From a checkpoint of a small image super-resolution model.
Model: 3.69M parameters, arch unet, norm batchnorm, activation leaky_relu, widths [64, 128, 256, 256].
Training: nadamw at rate 0.0035, batches of 256.
Rows from block 8 of a small image super-resolution model, named by matrix and row number. Rows with one number belong to one channel. Each number is 500 + 50 x the weight over its row's rms, rounded and kept within 0 to 999. All counts start at 0. Numbers have three digits each.
After each channel's rows are labels from the 100 images, of 14848, where the channel reaches its highest value: "top examples" is what is common among them. Only what is clearly more common there than usual is listed. The data: small charts drawn from random numbers. In brackets: how many of the 100.
# convs1: 3x3 conv (model.decb.0.0.convs.1.weight, 128x128x3x3, each kernel summed), inputs 0-127
# convs2: expand pointwise conv (model.decb.0.0.convs.2.weight, 256x128x1x1, transposed), outputs 0-127

convs1.7:559475476503444486513468525491503545506521394542539562580392495500481530567565455498495549449552465493641520422469518417526497496430409560408502472480560492558487603526555424518413457527498436465491557471533433568515444513534506492486505490605460427544393511503487559539443409484540500500489513427491582469486497436443437504525542478475573449517405443487535466424524555519474384501488
convs2.7:433451630494556548521503492509540538477468455556519543541505580490473468467518474526449616505501536523485538398478400409507476431522557593492488432493521493457496554525540453466498513576494439542453446505489491488394391474571489568493552566409481574549475469504499514580571474516581561456493462501560474486516466497546539418608464553451498632612441525422519503624519503462434398518580
top examples: grid lines (74); scatter plot (36)

convs1.24:452512466512455534479459386482506439450443541445439440516439435529433393549433436509441446481437494497453446485533416509416449426457509515428540540493453513429452513410521524392431411491407512445451531482417537450500534424423427447481406442523488429456479435460504507510460517442457445488466546496506530438435439556516515495410518555540504569499504534466504470497511454395533482419487
convs2.24:475409487445419534530470510618516477461451420475474454519486542554421570581472542510561457511491545504516493569513499433494474463464513441471538519488495431493563419547516540465400482477328559447518544414500420477511489493447470490582504484458539486488511617450556512467483501605608583514542504483584468529552462477466443589413516460438415425506563540460523426470485499459521558442530
top examples: radar chart (71)

convs1.84:431542457445553484506521446421518516485468541501503472567470394547465486386381488601461450492489541544392501557544510568480442433497551465460560484489405483437452442461434555465422466478450489559471444451487517451500569437479480517533467427432534445493542442453497473585485480433464503509483529544487415426499488549561472542453540554562414536542572540546507440568390509484521409472533
convs2.84:463517472427526513476498421539404432515496468593502487474443543452375463534489525503455471505428515533532490490465518500509429472526529508524518466584550493477553497488511503550605470520553468529579442506546504509527518502470499494490495478480474597528586521518502505541554557486631418444523449569444458465563623443446431412481509520534500447474489487511387396519511457545505489501609
top examples: dark theme (99); ring chart (48)

convs1.25:576478435483436480537436484479506543511503403545520513576378462535469511545567431530486533471513475490552525422512532455483464451385411511352528525541480508508439516522563492507399442512459440479472526472491392535444443493529484468460469476545440438555403443545509554514445414456576484521459460390519597533452498476431442522530540499536528444478432475553535405425451539517497450465508
convs2.25:536456563469443443482477601395534483524427531489501523546547525452480547444570520515490478606448572546517526422454503453457485490455509591564496463603567525498476528557566587455539463550537573520452443563483410501503452520477460580469531567409404542496371445557509554494556480442525481464419429544457559520467540536513504482616467514554561545500532510392579509588510516471424531548537
top examples: grid lines (85); radar chart (43); scatter plot (29)

convs1.18:594486477532446477476484516561468480506520376477490517489465536447428489583565436446498477498470450458538412423466455398498457516434417512492487472492527465512478549509597490489467442490500481458445568470484415559434408498475454412429477491546446477493407507517445538447427409489493486413493430404454572482480447451412470456505490447456563428440418408397473518440470518478467493460533
convs2.18:505506413438484381514522500471520509487441568442455537477506408606574617471418520506528479542508548537417485506537477436486498526493496471444516503469555540462459516554521495513509630524612451476587441428420454463555559522492420414561464499497446514476528414475440469526438591470528583474490508501514537515513425535479403530414544517509535480436490461532612508442513593509505481450432
top examples: radar chart (28)

convs1.33:359406475479473514528524496472476453472419466489423490449532548482506487513421481421465577473480482506490544462508514489404498407466456553515537527435554485556453544485559601456466415543472559436543484634446551477527477443512477425468547434504486468474492459465616535543408501489469416499436611457484440488421477590553569474478536621548516494488460487541477453513522435521497501447532
convs2.33:473446504489470511540558621543521494547512577545448409580539524457522495492468483510481486464609448523469463590520542425555495551546517466551508412549377494502517526511468440532497555463484552446519463486579402471492448471526550465471535488444476450512482523560467552468482534399568446432524534465528510494568446499510607543418529477478485476427544493550490373458446490469570536594478
top examples: horizontal bar chart (30)

convs1.105:540462472547409491468455448511472450484518411495505495435451460455439476523523427441467457508468439441597455456472466474506432503423444519473496498430542494482462568462556540452441385459471533459473545413465446499460459469453490460489455414523462428485387489477444507438422462443484510437460450430410581508440485364436423459447454443431557444489444438414480485419491496480461498495546
convs2.105:528529584464473473536537518507398472477506491460508425422488506553489482543454475517526452442563420444427496604498585539508463506541555536557512452531610555477548564505514397577478452530450616459519525461428466534515517406541555413501456463513519489486598667579474460487494508488492465455520552613523438523503551611511535523500511553469515427411552508524458578474473498463486466485475
top examples: one colour (99); radar chart (95); grid lines (78); items: eight (32)

convs1.79:540475464528426575471445479512555488488485393480476509530446467493453478579535421501480494565494448525557474396515483428479462484401429527428503519509581520465493577472582466464429467518472507436459569449457450496562426489461473443433484456587441411506418497533527525581436424467523438461444576398519588549479481568445502463503551505547559457479402461510485431396540478473572463488548
convs2.79:579484455478435546585498489519555427452394509545520480576551502549493488477500446590408549594443579544556541466482522500467473486475554523486511504478510536437545418522551557441436445490495404563463481499484473429527371558452460515513514612454432543511492495522488580543573477441515514549423541480475419488437515487500478471560509596514444511506498555421443460529410544549483562519440
top examples: one colour (100); radar chart (99)

convs1.98:509371480474501455526491498514531516515484476535470528591478459511458549635547437404538501435506515511582549417458531455457503506501453536474609502440466465513508549500576405507408505548533349388517548562490509526475512444528476497486513427491486476535476467552566563581416398464529456510480548465458608419485463583437515450537539599538523502475526519551537448536477493519524457465468
convs2.98:425566475506513507498536516561466517493564469552462462432459500440475563472453460423489506591453438538489441545529496390580396497524479502440409555502500453485538588435507502470516440431429498525472536490440449480526504470456375549398546471484467392462514508510473444480455579485511404514560493479482527475489515457535457506469482551507454461447498425476566547404558480437556639555475
top examples: grid lines (75); radar chart (41)

convs1.75:517564398522467440486469477481476482485523462515507463511465458507456472474517466561445545493439461471524454555482434476456427446401450518421522571447483506480451519439552595426460365459463584480457580402422501517434473457484447426471442432477456470488449451512448518413523490437486509468490435488431527477429451390504444552468450444462577514557437394536495445414511491408436495491492
convs2.75:459470571500478488512497550529495502450550568460491462499517512500549432511475448546494445530536508523505492503501529450509530534557461416604510526462493465441475484508501516500523537538477542511419482473472454546480479419578521481443521501476469482564415442510574463541543479414512441588525487472618605538588486529572596484529518453439477466459521499444546376520561507445512575493517
top examples: horizontal bar chart (42)

convs1.39:415524555485563527568589487501470535541456582567461532464558490514512523425454533477510541554528529537437573520535544565484554482614539509561481552543454527482544460530476538529583524552524589499540467605530652458495568502550549552568576573467494607543537499529528479462488523551547511561508542537513489473508542532561562497547473526507446633598587534511554548582525520551505573497457
convs2.39:475505566505622541476478435415492454556500500436468535525496490478441501550411430494496553568551421449529531523467438489447567483501540477408502526498445544560465493619481443493549578532489511563576539533472432543486397505543510510542470464490422519505536493429574409439497484528443531518528473478549395569508403484555528507557479542514582467550417394437525467491445590518488482493577
top examples: dark theme (97)

convs1.86:459540468453448564502478448510517495481494488481422457465484458459416461555490441473510479543486477491591505409545476455466465465456454436454446507581532478444488501480525537479440477513517540462477500523498459443608486435475477447501485501446522453477461449500620532658441396454455462468471626397469578581500491587420471461470482524502482453471479541361493485451424486466585527398529
convs2.86:547570481413552471578503435470473478517427471451396481482493540540372559573452467405530587565458569477475442519583465465492519531519519562453407481449425501526497454479605498489580563551483390493553530557513509579536478523426602491490456516517440529482522400495493578554475621543575442558471465516421503461380491438521423548462540598567508548484488517476517602505482529521522518477495
top examples: one colour (92); radar chart (66)

convs1.110:599491530468486461486489567602470523524501508464448523477502563393450503529606492425553526447494421477576477491407446452526485563480475496546481496445490424608574553500636486495523457496532543495499576536497472571414430512497471471462503521549512550472502517542436555389484529475493518444570430515459580473500478372407484503507438493440529437409446437427496525476457505484409552503489
convs2.110:567472527432505455536410359470494462564509451503450542483557546520405517506509525499491499439524454430410503524574453455458503549438626511441495557463487502556478484493547475493498543530482559507579518433342477477463487491536444443541501511489510500500511455489483485516501546421431480513416518481481549599462512577492573540428587464436493507595552460418472545528465534546507421447491
top examples: horizontal bar chart (33)

convs1.87:582531512511474552581509552509529563560490422515411567548461528465461518448565410462536609512545454516563506425479525372537512513466456482494441523565553459531526545527529490552507508528539555433515518482536430555538421572546534494496570530466439489544379546564486506496432433471539507505518487414461539531512492358412488501586479494512539411457410468563550540452606526519481451537493
convs2.87:468466504464492411509533470509520526442401563515449500546591529546523542557447584542433486451546473496613438486467447522432548539503425467472498621465430571577479520501488444521493508488532501515485515482443466479549571562596466463552484459489595486528439450518515545473438500391471547512510464461518495507467448584534421555427491480545519464473565462527518549529441473543541440428461
top examples: radar chart (100); one colour (100); grid lines (77)

convs1.19:494550429498498461434472452512517447444481508479513459558443382560465475492433478509441452450462452497498445558498455524465429450445535549435530496487487475416421530434507511443400412443440528496487511391442526449506518399448439503497431366521508422446512457433454488476492495437443496495470517516483528516454461429619383547434537446469506553538483450501472408481452468441423422478462
convs2.19:412568546500524583503488451465558580406614502518470579450511566465530547471460468450509449494515475485429501618510487412506583498564529472479495446533486406457491414572451479568525588481529526411536516542489511551480479517492446532490473483496476486428390574557433570520526435498578441545492449510552435531612565438473508514535513525459446428579520523593484458489504532507483490530517
top examples: dark theme (66); heat grid (39)

convs1.74:599566436493431487436425488515458445449512506454433484521515479440480435489509463500442526476418502445441458550460401522460516483414472449443490524372456485528499482445529551412485465458427623430422574459427510538468423510433422368423444475466442508480390472483475499486472429490473439417494477455477492468436447442441523495486420517500558498487466473482483461514529469405478499450494
convs2.74:480553524515529506436596566451429556563405568559544456557503580507550497578518437513501484543473514483446539529563561463499667441493560442593536496478530431504401521501560435422565529504440450443423565453541376511477500493484567432519522532504583585542456482434485472570478536488500439531556618553403542485537446560581394507573473520521557499477557447523525509514504515496531481465424
top examples: horizontal bar chart (44); bar chart (25)

convs1.43:434546430475523508551563428458509465458452538490492426491534409552510443469441464547433478527433558513419499512575477565425423427533524542497520509498454591414452436382398544423445436502430534493514483515464582432524528395483436504530435411443522510474524411496507484526490530443495474559463595526490453458498465538535523552478527559559467593579525483593496424525547511476549510465454
convs2.43:488513460580496503496498508453484492507516542526498464489534556414517434483441562511415467455495530527506478498449484506433569505526532541524508373419477522574533470536561460430614534537581476456478405530545443556565492537486395501441462570471529409433598539457533471484589472495477612569454389490519562502449535463429479506456465536521483515388407505551521445565554501445444520437544
top examples: dark theme (94); lollipop chart (49)

convs1.127:520446480482443428459464485545559500539538412554536542528400478462505505578523458479535490456526448463586463449494513416499489523408428531419534446452489480465501568507592420527460448525519424430466582475496472473437409488504506444453516470597469426539420507499482560492460402467565476478483510414499586415514497466410431456537557417468541477484423428433498483425412527491474408483520
convs2.127:483519489556539605512532473523484494532545569592537564516506551475486463481593425545506535569481604401498484432405578406443625475454504570606474524592587543483578559502558443525592466549523517475556476519405572508402501537554472596476550502475476476583564483506534519566542435500536530450474533519456544470584518497523445499533495565526530490486451453489520562464511523475530508517507
top examples: one colour (92); radar chart (52)

convs1.29:438529536424564403442482486479476477480554489505573439427490469480496475447449511564442425478487516427390475605441492531510524476489485460465493506399368521456537463463369521486508492423434484580428413449454482480424505511469478479496436508538488503466508509418429454368576519498485524445490421498505443457507529486451473548404450374424482465506488508481498466500493485470400485514448
convs2.29:399575484411503536444547450427538542519480531490526585523476508465548506381562545537449482555447515521548614576499494561475560455542516488529532535515478483419459501479525515464520565529503500532389498486393484466511505441410530432556582460558492537465438444586412532426451445487436518496521487532480515541619463534494501463588562465495505504533557505494511469545557460499406496487521
top examples: dark theme (100); step chart (28)

convs1.13:527460469501434497473422491509553501499512384521539535524411482492430498553534454545472503460503450496563459475517486419504453497394423540386519484484565511523455572503567460469442428495478445462448552404486429533465398483469475424435477454567441405498410487489461532505476417470524487449476476424507560468484477459430391518490545460475537422472390396491491478405452522466492400484532
convs2.13:548594552430531504513457497502427623422496544463544444470564497506547469513447474480513524528460518411491488556524485401413486551477552608510573423471544519458521492487477510501546565533507542536581513537432533525501504433493507509542515485561464520517472441636471498525598462507574526436531525554450565527620501459552471584504443516544628562531510497526453616438516555572496523438517
top examples: ring chart (50)

convs1.115:518443498480462489422429522464519489496516415481514504551401479486453485583545496469483437391514464484514465460517481416480496506431433494432529447510504457479491541511565448491452484488474352438446562456479410504451417487475468437422456461581464410492437497465497567559499432440473444443446477423531567466456480526425409440473535556589503465426434510515458457497397473478545384470540
convs2.115:433494516463541542461561506472479567524579446480579484536649538422574510471579523523578458558497419607443439424531518496519495560551456411514573533503485478540573507459436513527459412548504443484519570539462491546545510511499542455498465403492486461518456400537490448513514521470510482481561479489575555543570501467521503462526535416508522446532515413499530547474594503576429552515516
top examples: ring chart (57)

convs1.80:546472467515473497505475511509519483512479359524485558514463506448519503616514499494485554570487429580601487462467508438464497472455406540525470468670557473496513557495564446496517494458499511463471583455470457528474445522502516447480536464546494479520435467524429534448469416504522551511546392452419565493479468433466464461491515426471598428465402421535462510395621514501522387518492
convs2.80:545556489569503430490534534480437479454503600549436457563482476574516368547474389510501491484588498602535440486504575548515507437480558403469475501404503522442407509422460409540478537479492468487540433435523561528513547421547568426489505449521581485515437471523553584437539524428508461428490493482553544455475575572510530523427540487463510446490488547484528574511489539490527468513402
top examples: radar chart (100); one colour (100); grid lines (64); items: eight (35)